{
  "encoder_arch": "convformer",
  "model": "contrastive audio-text model",
  "dataset": "single notes of 20 synthesised instruments",
  "train_examples": 78125,
  "n_mels": 64,
  "hop_length": 160,
  "input": "log_mel",
  "spec_augment": true,
  "win_length": 512,
  "tokenizer": "word",
  "vocab_size": 104,
  "loss": "softmax",
  "embed_dim": 256,
  "encoder_norm": "rmsnorm",
  "encoder_norm_position": "pre",
  "encoder_activation": "quick_gelu",
  "encoder_parallel_block": true,
  "encoder_moe": "top_k",
  "encoder_drop_path": 0.15,
  "encoder_num_experts": 8,
  "encoder_moe_every": 1,
  "encoder_expert_mlp_ratio": 2,
  "encoder_experts_per_token": 2,
  "encoder_shared_expert": false,
  "encoder_patch_size": [4, 4],
  "encoder_conv_stem": false,
  "encoder_depths": [3, 6, 3],
  "encoder_widths": [48, 96, 192],
  "encoder_kernel_size": 7,
  "text_encoder_causal": true,
  "text_encoder_width": 256,
  "text_encoder_layers": 7,
  "text_encoder_norm": "layernorm_no_bias",
  "text_encoder_norm_position": "pre",
  "text_encoder_activation": "star_relu",
  "text_encoder_mlp_ratio": 3,
  "text_encoder_head_dim": 64,
  "text_encoder_fused_qkv": true,
  "text_encoder_bias": "none",
  "text_encoder_qk_norm": true,
  "text_encoder_parallel_block": false,
  "text_encoder_inner_norm": false,
  "text_encoder_drop_path": 0.05,
  "text_encoder_positions": "rope",
  "residual_init": "zero_last",
  "optimizer": "soap",
  "beta2": 0.95,
  "lr": 0.0032,
  "beta1": 0.95,
  "shampoo_beta": 0.95,
  "eps": 1e-08,
  "precondition_frequency": 16,
  "max_precond_dim": 1536,
  "one_sided": false,
  "adamw_lr_other_params": 0.00098,
  "steps": 4900,
  "batch_size": 128,
  "epochs": 8.0,
  "lr_schedule": "cosine",
  "final_lr_fraction": 0.01,
  "warmup_steps": 490,
  "weight_decay": 0.5,
  "adamw_weight_decay_other_params": 0.05
}
Rows from block 8 of the audio encoder of a small contrastive audio-text model, named by matrix and row number. Rows with one number within an expert belong to one neuron, the router's apart. Each number is 500 + 25 x the weight over its row's rms, rounded and kept within 0 to 999. All counts start at 0. Numbers have three digits each.
After each expert's rows are labels from the 100 clips, of 14976, where the router gives the expert most weight on average: "responds to" is what is common among them; "peak in band" is the frequency band that holds the peak. Only what is clearly more common there than usual is listed. The data: single notes of 20 synthesised instruments.
# router: router (encoder.blocks.8.mlp.router.weight, 8x96, trained with AdamW), inputs 0-95
# up: expert up (encoder.blocks.8.mlp.up, 8x192x96), inputs 0-95
# down: expert down (encoder.blocks.8.mlp.down, 8x96x192, transposed), outputs 0-95

# expert 1
router.1:522533490521538509464508543510475519534519499452497504507494452505486443510490534544550459486534517466505505494499471520521454517514458487506491495520514486502463482496493520480517506483489500478533552496525504494543478469481525462478508507482449498518501472529468488534516481457476507502
up.0:508487518528497469514486479506502517458499563507467516513465549458508459449550468529499510491480454513475530464473474531498442479542497500509508501512517473487456536509502520505500527525481499550502499490509506507486496525476481516469494492493478511510495462499554523501493487524498464530
down.0:464575513471500462495465454495500502540476524500516529500500521540474521471497477472476468493532554480481464518487495517493539508457493502522509456519513475493522494491525501455529514514538528506498501492483526492484494538475521495491512541508529537527459477496503492450488516473492506525
up.1:484523463494504529504500509495493471559503460461540546482449507528466488479463501504499482554520484490475531467489521568514501517488509482486514511499522541495528506502485490503484538499513511515499498523509503537526556492447502501464469522495489482528521513472491484519494529465476455485
down.1:490450494498532471532524513496513542480519513530490486493479503495511528488559485499500484564472538458524492487519467517480473507515513481515458483508501439516500510459470488535535517453502479516495495504484487503520478456488570481535513515514498511514531509493523542508522469515477512517
up.2:491516526458483490458533519525471526553474524472526489499493492482476490520480495523455518527489466508540512518511461477492485521507495512475515496523545488481542498482512482498508470517511528477517493459571485480541493481456496536507493472441455510495501507519547495459507504489506524501
down.2:504518483465460498489510534492497505518519470492529472464511549501536473469481537470510490472494482487432500492450488495485497475515518526491465527516501497547516520501521531477481457502519508448519536492509548470485506519495537496496521537518506500461477505474535479509529464495479459531
up.3:494485494525535464504459502520500480517433558505532488511513503503509527488509461470508452495472495510508515496507503535504468499499551490465455529486495508487528514456512491473508485495508473502487492445468496519498524505507517488478516556501531496499558540512496427503503479526514490483
down.3:486491485525494528528508469490456481497533472568519515463516522478465508515497488487498496517533519491476492518460529504504474507502516521512526477476517493486524499500491470489480475475499511506508559534490538457474507485460498527451470504499489503487469456424513525472518491483536455512
up.4:509500487521500575515472476478470503507524503480530495531480510463481507532508481517451509518468527462502526480511520534480499529518524504460517532466508514461491494544500552503471477527501482544539509480517533502476481443501466481469510505457523493528491494490489510485534543514500499473
down.4:471502473459468478496525507522538503487505527455496493521507467505503470493472524505464469510515482499520533494527458466469487520457496512517483450513494468478496518507462467503511457472525477475483480512487471466548578505481480530500508484510467488504532512491488525518520475551504516533
up.5:515481490512490471528474516487489558492516500508492526432504451513484529490500502494502510515464483495492523491556520485524565506506558490494487496449448517474490511493485446531490501487506492516485449470525523506536486499503491479526495514481491546449475510519481534490508515518516523493
down.5:518489514534481470492512522461491511462500539486502491427485540516484479495461493514519559505491491489504455475466502491518483520533524474471489535437510525469512489526498490514506495520479512494532499460462484507480485502477488519491477474507501491465547550522527474501515533487538462510
up.6:485493500498483497504484520522492456509487491509493519523463501455516488486488500523481515460521491535464514513462537474503529502480520525470528535508473515498514518477549482466509511431485535482519505507486468544476504502501510487461471513520505518485482561450485458432506529480529500483
down.6:491463468523509496548466498460512520469514499505513499472480505483471514442475516513492531537528506519504524462483523523472523522508492469537561485478523492494546444462514478512515478495521482496530487478506539490498450514522497482494515459475504495513546476514498469533474488532516478471
up.7:504488533515475511505484477484527447454497507467541530496458492548490488554484485512494527493499481517500506527492496562525489447432498498488492484506496515534523519492475538508512529501461485490487485471507539493535520480496504526503539508486519524534500521480508500479515477535479438483
down.7:511517512537506475536467517488461544558541533468522503452498480505491517525483498486483524501489530493508497487516502516469528479463478507504491452501513451472516553475491506512530490508490511471489494576522488490475492511463512537461460468509509481486492480496505549527513501508518508464
up.8:527475487507508504484518489520537476485491456535538489552515531488541495498463516571470464482504512504459479540457491475475457504486457484498508514479514491522484474466506522488518496566513503498468507511530479505517471519491495521477477497516509466516513484501533511510532473503533470456
down.8:492556544529525504502500510477518520540463489497484499529509506501523500449501490458522500510502511543548515515507519475470516527528514521533518480507499543477515470491509482500521468481486492483504514524508487531543473472516509413502482474524504528520491492525454492446503517478504522540
responds to: octave 6; quiet level; sine tone
peak in band: 250 to 500 Hz

# expert 7
router.7:466517463469479515475477479463517498463505525507501518519490520548511560470520499479479474456517513491507483529473504448482469476514508538480507516525504491483523512547497534525472458469487509455455495502481496465484459482519473461507506529542509483516466484477486490507536497528493473487
up.0:495468503489511497501456518536483544501543494465489485485509474504485478485414520472442461508492481478513513509494497474519476566518503534477479468490499501496500493475483491496516544490428535521498548487523477465516503499469509480469517502526516511500486485501515538472490488490485479512
down.0:476445511530520478537511486499498553503454490468491514493512485519536490507523438477520477510521501504518503499535449545473456523533550458497476529521513486512502497505488475485457507518541494512539503493477482505507496493516508480514490495500464492486505526443480451535475512491538492500
up.1:468521503525495507473509488493496563451484482501496543517532470483527478511515475499548485502521511501470509509484482505487534508493492445497486482517482517511519468476454437509532510539471498447535537510520527507517470509491533440502500510520488525516513516511553479515494510503492547501
down.1:533476462474462450505487516546499462511512519501509452574535485476527510479522536500488510552503530507473496485527484500519535454501466516467492503480503511539556496516478524493498494516506490513475490484513459465482502494482478522488545522515508479503487478514479485511516544498519490458
up.2:481493518479499508492555458492502527485494491467497467512481496427537539498510485502540479501497522467496540485508521488451500532510530499493530521521486498477515490514507498478526522509469515451520528476492460502504540511522476540519526426468525469504505478497471519523462506523475511475
down.2:510546454529542529489474491480525480480526479491540519503502555513508466501507520505527530542513536515511493509467487480473485467487520481472492542480501474497520521486515471560493444513499482528474505486518518504501530493514482498531508503444486538542512478511481542491504469470529497534
up.3:519512476500490481534501470491466503502466508497515459478502502480450490474499476552451512496542450503497521525460521514486497501502502474465487515502488476428536495538517509530512452463536478504513507501503508544502491547449522469517487542525475511483492486508545496500499484501515529499
down.3:494523495498516455490502485504505459505521516587546511505508520501472492544516478511514494533495541569509530510467482484471520492529483474465544505485510552491463473520477524477477534540517480487514526513504529511462470505519500496521475500529482466500500498518490535535494480505481488486
up.4:502504498469512532496494500546526503487505513497483487476462519466462543485444504516500485475547533544460518560493521486496499445552488470484517448482544459503521502495508499508505516484465502526498531522485506507504518482465497521540496445506506481501514514481521533508457480485505489506
down.4:455502552503473503461496482473512495478519473535500470533534474435497508513529510547502530475481516528508505495510498515493466525471555492494547510472464512471529446467506526525498471478527499491526506516481509492499494521508493519502510499462440484507502505475487494473456473455500526499
up.5:492513473487535488536529517498495493545463522494504518514490470472473482502544516501505547502535491500458486503507528534498521525484515464490528518522493486517503458492492469500507488524515523499510468529512470527509482427468480496497462518516478477465462557543463519518564498504472492505
down.5:516524499488526491494504510503439518491506466520487519530498471477511487503516549492502499535475480470519486481514505532478484520524490478503529470479485505498497512496482524510548489463481548511443472509455500408529482497499536501467534490530528513465470502493518521503508512518512509438
up.6:476503506487482473463515442440520493499503527512503510453528503483443489480482524498513456489482501498505479528546491500504530490508521481496532472453530457504540485480488499502480471512496515487552460507492507468515470501519495466446476477485543501480495489510490464487518481448494526529
down.6:470511462527496483502501498521514519483530457465491460546521483545553501510491481507521537463511500470486506499476507497502471472482493509510470491527495507527465495508503568505494512484468429497540491472520517487471470525509488488505509516485528485494541537457525506520449476487478490465
up.7:498495559494499494515455521464473526458491507521507456503537479539498517472509495489447499522463484481479515529491453518512500526509524480513484513527524525504511481523534499526498502539528488531503454470489527532530459500535472501500512474525476525512527514484475500510503511432549500470
down.7:497474475485531500499474475493507491463512492499445517462486514482536470508504507478522458499496514498519466467492482487499495451473481518465521478505467531519495482493454453461468512464485532475474502523518504515496504490499516484504472518486504472479464521468477442512467519475444434516
up.8:501544483537505459519454523483529491509518494536499526428528501498454473482481523522490499477520479501523504492512486542526514477488502517490485512488464483539483495526519512531495479510537450482536480495468491462524527490480466463472480477453520471518521527502539510478476467505535482507
down.8:503496493494482520512488491484477473516455460485523473490517531526481501525451529516542496467464553474490523545533490535468500470482480533482504506529461458513526499497508508524523520500509468488522461454554504509506447497536486526485487498501483487469489507517466470478491514545533504513
responds to: octave 4; vibrato; F#; note: F#4
peak in band: 2000 to 4000 Hz

# expert 4
router.4:502519477494487504490480533504540508530493450490481511519494470480483487482444466471450469525492525453537505484511512546466543520552522500474463533480521531520503490504507506477498471496488439485497481471520507502480534479520500519546526504479471504512494539531464485517456494504510508487
up.0:491475470468510502484491512531525469412489484497492451485519480458578517508494498504523476525479497512516503522504451508494494506493518473511522567496521496507548468530521521514505515516518523462489489492485512527487473524515504499489500475501502484521489521506471539506468527547505451502
down.0:471493540508496488510512523470515501522481477540549519519513547517472528500456500509535530513514521539527538501537553522513476490519484478488514486525475513493537533520469525495447487503502489490515501473491516484485487501489484517546449479461494506487504459430489498506497484518443498508
up.1:507484497553488507534449523493523502478483510492482516484515534553513502523455494531487464488500509491538469519452495486467505494519461477487457532446506477485477508471471429503505469487494496496502521498488468479488475523447490491485504464514493496472485492536486521508542450522491499511
down.1:505510495493517509498480484528514480507492497475550446501502487510527494483490546453497526503509530501472497546543493487501516528489539521543503448509493498511493466518504504503539507506523515541526487459501528455565537532470518489498509448535507549478509498504525513494537526504491457493
up.2:489526487518487525521529514530469483490457525516474524480516520504511501526521496483548490462479464519518495483516561537531514461510518478511478510500487534533497530496537489486508496463543503523512540491519482510508478527488505514514516507477556482532468484477512450493544492477553545531
down.2:500520501463511507479507471476494512503495500501446464492493476498481481524491547505475479527516437526489501517518522530500512503490501535530534456498466502503472479467514478473464496517501508478467521520490562496507509449515517505480493534511495540528479482442508476517443499522454459483
up.3:497497496497514548495474538508532490471546538485488535503508521466512524450514501543502509483494496514484481440480547472494507490488508538525540510493544476524503520498488464495520509525479555498504500481523489515497541473471556478466533481477529467521498503479530523528535477528509512506
down.3:520503508531548459488469486481484481494514488457504469480504499478447522527483497483489471478531482493512516523532479465480506499469499514471494455545462511532489509500461578499498486488498502493520531494478538522519537514530499516486473544486502508500504485531435455502503492473528476479
up.4:515461479484525489503496454497468525460470495501512535494523500491485481506489498478469496490475499458518520517531484541482486530491463521530532535521471536476505523537512515536510562499502511470546497505502529531516478499431514491513434473497464467540525483494507511504509494508477524476
down.4:480521546480518513496528512520499491530542491480476532507466484524494410494499464534510502521496559526493529525497488510518474531487512474537504503502489507481527502460518490511502495546455477535503486501477463529492519484565489538500514454506508510508511467516508510523536518485533490512
up.5:497503509498478482510500513518544513492483529518508526511509499496496530544542491484467549484513491527473513454446462515522495505510464539497479479453504522509483497518503482520500488514484396503517481538527535531476517525505487447482522507512486491477540482488487514524523511490473519522
down.5:451496479508480492466477463439541469478510519474518482504491536497486503468523461539511513556487465503504524461531519473465514518501540496488498502452516520517526495480535481463487508513489551515469481497508494488452480457484483533483488515539508496491482490517445490500479522513488490497
up.6:525474478478466508523491481499467499523519469507521494512531446513472491477483502482512530484564474526496491497471486540518542534501508521470498541542485524523528542485490496484452510484514471514439498487511479495555527486472537469514470523526512463508518488540500496521464515496493518495
down.6:538526549523487497476522506532516504494467488533444485435488504508520543518503468521454479524481489462507510494475493502489523495497482477500545484448549481486486530521499519508496558487519524526491507509493544528454500477506457516498513486523483491490521466489495518444492500505475486517
up.7:510498497521464493484484497510458514493502504494482460527469491501468468463501530552526501455514568455518486485503494500519496506495537544490499486515503499525443463474511504474491493489500477471497556531538451505544491538524519531498546510501508522497552508507526476488517494484488515482
down.7:498491512501483455473498476480517482524507504507513518465527532467485523538504461526529533501541465546484523523471487498524485488519518500490514505448547511508559522511510501515459503507532490504506477535484495518472480500526476479499436458518500541502500498458469481491448490496511488550
up.8:482538536458472503467525459496464497532558515524520544498477491513479502503548549458489496492507515493476497494491488504492536487504497496510494498504516494493513548479522521481482477527516513495561505495534466489530497510521539494503527536521467484492497440486573525478529518502498498510
down.8:492569489487501529508477493471479480501488467481518501504525523501496521488516450462475539525519484531502508517522518484461531479538504477557490447507470546516467499510489493514531523519518538497487483450548510509483540521478505494502522510535482507507467508506468465499513553492467517488
responds to: octave 4; A#; note: A#4
peak in band: 250 to 500 Hz

# expert 3
router.3:533492473547492479491485478507502506493512481487478492511489476455461464476473488500508458511459520528487481513503501507494515478484503490466491506511504503467532499460501513536501459509502471555491492537495466487494517518519518516424453483477488486451544495460507515503486508486519579517
up.0:494520500505567525496438467527515485461485506495520490501501515501471497471479519471491470532530552490484463469544475567448504497509482520528524538479460500507516520510510514500494521496531516507513503486456523473470488485511481463471462472510509501489482469481477518510496471495505456514
down.0:510488556454506440491503544464513509516461532462502496537490503511538521501488495511501498515486533513492517530491491500510480501505493501505537509491486539481543521542458520489494521479510542515447514513475495479482483499503481527539507518500521535519466444482511526472441476528480474526
up.1:537535494460516465460501497506523510500494542510524521503515480507487527463464528488531426505504492515498492518492436495455465470509508517505543524491519500499538524532512519484527507504471562495528465498462479517518499511470499478507508498497472493508504452531491528521551481490498487529
down.1:484495499476497500506504485484496503521525507474497436540481509522510489516504527486480511507513503552518548515470528510518492501538494538563479483490474510489504495497509477487450467490516567478516563509548526507518483520467480502496524561514507525504463475472482473513469492472517488523
up.2:518497467540511493523484516462558458482522539515569507536467465501505511524495497492510480559511508508514522511489480508510524476479505513514511515497524518552490494480507530551508457510522462468503513489497475490511510508479538535525528543479501495486525538545478486487520478519516541507
down.2:498471499485506460463511534536489560532479477467480494484525463491488476539479557502497522502493507496496518503474518507522464525476455484490519477505526442505496503474459518482487493481472557493497466560529468479463471497506534545475516484522479514483513512500514510488498513469486516478
up.3:506533497464466493509499503478512522493498525501519456488475516487515486454495477499441516491502451490521522513455489466491481528476521496459500544521494499522499509538500530513472475493542558498492492530493506543525476472490492525534529523510528509488512498459526524498501524548450472450
down.3:507494499507507513526510520543536458490506507506501502494512534530517479527519487507504482534501512503512524471499478505482513475548476469496519499506481537501562518542556472535521530473509450484493477470453484467463460539500503495509494529538526499547517495519514474510474488434483491506
up.4:452493520486482492493518520514436498494486549510502524484499452513492537529502540483514472462456489515487464465475513477544490520488529508495517459514519488510509472498520498451514522538535530523509528494479508496443532488496511494532527498470509491530498486537535520504488486545462524477
down.4:524544493489531500479517462474510530462497472508505458485494495539475524503496496490503501472479524475499459496468503489495478498538461501558475467491516561469466510473496550446517512498478481474461490500482523511477475532504527464486471503547492457491495498518449485466484487502519498503
up.5:492531464461535465490509493502467522519453489505499490529510511483510478506499490513500504501538468474511476523465484492468486473497461508516496484474507487511523497468512478504505469569481489508506493542501521483524434478496509488473464534498460512465511523551471513458496496439544533509
down.5:522503492495486546481560453513498471511495503478502519461479487503506485461486536539499493497492495466446509467497485489513534485500516506529509466524489508476470491461450479488475469512501546522502511510504490496511507540497535495513501519518550510509491463464463503531500478495480552426
up.6:518487506515491464531520473478481481517526499488443528473460543536470547511509558508501504446517452499485525464472475483525517475510490488509523524457544497491486506464504454519493454527493510503475495503493497495489515528512475530499546477475525539483503503534514515519512462526489514499
down.6:507513472452489532505521496561533510496504510500502488523525505522540460495492501492532463529490535492523489523480543496475488484472526538484476472521478495476476518509464541476518470516489545505528440485481529500461483496508521472541530517462515512467439509518507531503534516492497487512
up.7:545498507484453522470523535465490465534495503463469497469480511528469514503502503510503482520492471528560464528560500490491477488506457485504469504532487509481471481487518495509502524465488478514476521541488475436482470535492511515504467512498524518430480482526476484508501502478513481499
down.7:528518500517466493458459496468482501482497503476505495474492503469477497480523478497474515468525471491490472489543484463479498464488447501468494505557468444491522457466514517469470481483462499522470481507511453451490472485495492470483505505448503477486480460459492496479491495494500495547
up.8:472491474488525505509555515488469485517514483493529514501558495542470513526490491512540531493493490494508525491486477517488522520513463465506488511469516490466502530521479444497474510531491493508525496504556531496561460528494502537535500535533502493517491494548547501489504504542462487540
down.8:519501517506505541543474534500492493491496517539511528480491499492531527467512492459488506517486461471519481491501526497487482518511479513505477446513439557491506571479511499489519521522466461511525529508480503535496470466497535457543518492509512508535521479484482460478512528481468465500
responds to: octave 5; C; note: C5; vibraphone-like
peak in band: 250 to 500 Hz; 500 to 1000 Hz

# expert 2
router.2:503491533504540453505526491501489514485535481510489529490539476511529449524501503529546538463492483490507530500518487514530444476462521492528508502505489535526475509499479472480486524524514445493519491490497521510490511511517478503513530499538495551543501515519504591501467506504530515489
up.0:533527469529515484504459489457519462479546445495484544534470463497527489507512457505502491519508472480503548503482477454462472462485488498499546540486444493496508478482545481497463506490524526517475493449511502500493467518476494508481493474507493508508495495467445493483501491507508514501
down.0:507445470462495484503484532530505519539494519452492469504524529510459542478474535517487474508509482530522479496532486505530522534462514491504458513517515519487531494501510483514526493498480528523497491524509497447500481503475537496558451522501538462491437506504504528491500463505522514468
up.1:471554486497511505500503464461482506487473498504504500480467470516451466494495491494536559526515507468480471487535467490461490499517463486518503530477502443495479476464451500562490503478506539463498487503440510523512522503516469488478525516451514502497500496465511511480511498526483470509
down.1:505484492524478482521501495496485483507535510511514497529543515493493502465492498490488460491465500503503556511484516504547486535460483517416509507497540491539524488478528497461496491519498505498524519547510445503520535511477511537488474537542512488528511496470495498502539496483472516429
up.2:475448501560471500515493531515504534487521471509511460513515480471482488472508494470466558507466508497481458499494528524493532509542508494529485475516532493455535468455515522511502504491481538498486470501459496521487531484563452501507479472473448494508506501481477515477520497501500515494
down.2:507473514486523505480531485509486502496509485503485474490498497455511523484531485505508492488538532501485498480528495505576518499515478490522513419486533491509472513543493467533498512485474499483488482532511493446473509502476499499491537464499477497520467480496466525544479550449498520437
up.3:519495515499504434514507440507461547457475524488488492521478479475494533535521504470542459545472520499526492513474510460508488484488518473556513506459496508524506519508488535484511534511476527482502484490514497509532532521453466502473524481475530485496505525525519541529522531522491505503
down.3:485514546480482537524509508495517457557531500488500505500541448511530508521505494468468524483477526504509479523533523501497484530507460475479560487478509523511525496537500506534485517502540505535538501486536486479521521484530508487573474518526480465475510458515505499515469500476512505528
up.4:464499454508480499522511498492497470495457516495485527456472463504487507486479473503500516503489503515477503475486455493486518478550466502503528480490472510520545492516524482545482509461542443517516473524522508497463483462499506501558496525443497487483516499473487504465504530508459527556
down.4:527487484508481490452504475470515565514503481496507498518526540476505498478488527494488479500532485563513468517513483476505497528459559470538512472516542458526491496491471516472459487500498488517499535477451543496504503472538490492495508501558513472529491489500488487485508476478534487541
up.5:521519455487509529506471515480499493487446489534515546495491485515509467508473516561559524538513501544518509530500504503523489486458497513507530498464509535521501505530489499562526446531529483537514447509487514511516481477495506496538510502514484511523491523513534476514508465463503526508
down.5:488550427465511472499542513482522502468537485477485486492503497496439477494473522516515525481515490491461528508538484512488478485502529514478481508474514476509485510502545515467474510485489484488441521518492499567515516544490508518528478512481520533463466513543493486505486493511541510480
up.6:487468507528495496507471494478516512516500486553542487501516538530505550505509470523484508554505464517476513476511490513541462543535505513477467469456439510475518496515492495493476547507551517484478545497491529505490530496506502525490518515494541464553493490451474507488481506498491487498
down.6:504501514488515459510469507483446492510486483478501537498504485513495480465478511516526529520487462518502529549542502501488504449488539529485510499509523486538525502540495515512528485524546505478536419480506498519513508501473507540484544531477529487510532488437525522508507499485522536490
up.7:455507503484481471481521487490529508468488526435511468507479497482515463538470495523494468469455469537479511474486457488487456492485475505497504500518564508469508500517536500472504455502454542501504500486536523500462509515499476510550533498495484539508447508526495507484489505509493527477
down.7:511527474568544524462545488479484498475500546491467503484540522502561475485510510479525519478540543442471493517489533517478513526452494517501502480489504506530472501464515514505544502522534526523494444511511500499527524510505509523502480476497529482475468489523504512504485492532495505479
up.8:482545506547495515455510496540523490448512512556473498516552509506498508523523521504485525455520514472518479498528495518504472530534476520505502465477485471510514514448439501514490438462547552523493521480497515518493510503539515519489501477487512510494468490497504506507499547498484500494
down.8:503538534493475510527515519501477498504456538502507452479462512441551486486496520476467502517446531510520531483523504483524496495502499497528511491511543490536506438488541531488530472533536528504537482497492527468515540493486488455500533523510501483492494507505537470505513508523537515473
responds to: white noise; thin (high-pass)
peak in band: 250 to 500 Hz

# expert 5
router.5:477500547465463501476470496505487480496458531536532463472493567523485543548508526497475522539520483540475478481518503510528491491497475532497507494471480505508507490498517483517517531532507553485500487464471515495510491496493493519512468509476506488497517475466524468454514520537451451501
up.0:527491499553494512458504496485533488499488469481520460509444537483527494506496509509474464495454535500517500509519512470478477510493487481469487503505499478510544464510519476462498449526524514545508483461519507483484537531537418483511497490462520473491523482509443488502513506500494498517
down.0:457534494471515524472498488519525513491480505493508460519476540508499506506427531519523495506493529498507510539456464503448492537500490475519476513540456486462509502516521483520509494497515499470514463515514526500500501462537492494513510533469551518540508489495483493546488508502500456565
up.1:485474492515491482531539530522489466491507510505479499477490497485496461510494506495446488510458531485453530500528508527466517513461460492491491530485490457473534497493472518530497522510547498534515479473542493519505517564538521515551449465527461495481521526469509494506513518519494525492
down.1:481524513479459488506516474534509502486492505466489504483504519515468497460492476495506537513513467544523483552523531537476480535523541512487537505486480538485529522554515471527498493472503500479503544497522498499530492502497466444510518516502510494501530468487482502494439516421516486515
up.2:531502477498458482525479492491482487467502458522499505508477501505513484564468510482496523485482516485495530452553503462500478538487484496495537532510472499534524517461536528514495459532558509460517462486550467536470518481505504499477502542492502504494496500475490526499470477497501542526
down.2:490518535506493543493534530496516475518420512504480465511487547483506483498521508488541507498503515508489493531509536481475460480519477491518498466499524515517520490516533528456564506492507506490532455527508474532510460514513451511492497550488525507506504487560527496513478486498452490496
up.3:536486501532498470482485498486500485477533543527497443459465490471517499465514490507454515513486504569477541506504503481515525523527480499486480490507494492488474432523503500491463528531537499511520504485493461502525518523540524537530464484485492453522524508555499496501525507514481481522
down.3:454482455492503519494516461549462475553488478485502457501529521516512498501498475515457482486514497511527458476462500497513512504477518479486507506474499512484488482520535463533537488484478516534481519500517521491502523531488457462485423543513489480497465487476501521492468477471471487462
up.4:541497497488515500490543481506504456504513481477517493460488536504494455503487460497538546504438507502501512516516529489498503480494533511500505534519465435542508518507495533466465508510532516544513485458502483520516507505565508472502518496464434508479538488511491495497534503502525487504
down.4:510462507502505490485492534532484462495481556517497504482499527432514485482534505501504482538506487529535495499503466537490454504508530544503529450530508528485479511514536527530537498538476495464443492502516497484506505465497484486509487499488481474521499523489503497458498505522430516538
up.5:511518482496487531513502493493457483488510486521510519543522537513455457499494453493506489496499491535443488510482498500519523526490510503486517522475513518523475496481535540460449504481462475518488479481508487489512524499520505496526470499466512529538491521547485501511439427452486478534
down.5:501524508510455532501498459494482440518506500482505503467509529481527520491519497467493471497517505491496494454511521498466550529476482499479504442479511537488474486496477472452502515547473499474526498493522489494471452494553497496496516505505455485472514469480499511457553531526462470482
up.6:518488550538536502523500553484514511486487489493504501499535500511525480523509471490511519473518493504485487477505469536535523476508486464544474512473464468523505539499505477497446537484524487525559514472542471548480508457485519491446485520494482495518472512522506494504519545541482496518
down.6:505478489496503546501471534486503478508469499513527526511503518433544469521468519533492484499527516482506498508471499517449500515504477501499476471417494505492505524489514488485465516488529441487470526500511508546495542436480546495534467529499515524519523513487486476510509474512503483496
up.7:507527527487506523487541507483435503509477494483447504489498485532530505494480540484511504498490527490508500503502511498470485487490507477486513491475500513491533555461460461506468455495506489535463517480523433526477488500480535501507478496475487470520559532503525562493490521492475484457
down.7:490486474468458475528485523564509502529515505531495510509555479501465476521543532512505525484461462507489492497494520494537481550495520485512479490520504539507507470519528472521517507478479470480537466494472509499548503469434519493513544531502490480521463496495549486509490515482500521510
up.8:495462523477472538483499461474508510493474507491492500453488470477470486489485491472511509487517491500499503485539479500516504543491505494520491503519474524496497527493502486498519478420490504518491526517457495446527532451514475466470515432545476448476483487495477504467545461485505490497
down.8:462503529505533471495537484507556557502531517460448505495497509486475466483513472521502497493448454491527492540474540488521483506518489489520500509510481473443514533467500487520512505509465518499497539507511466531534504489498504483509474456495478490467484541478491519549476491513531527494
responds to: rumble; pink noise; clipping; text has "clipped"
peak in band: 4000 to 8000 Hz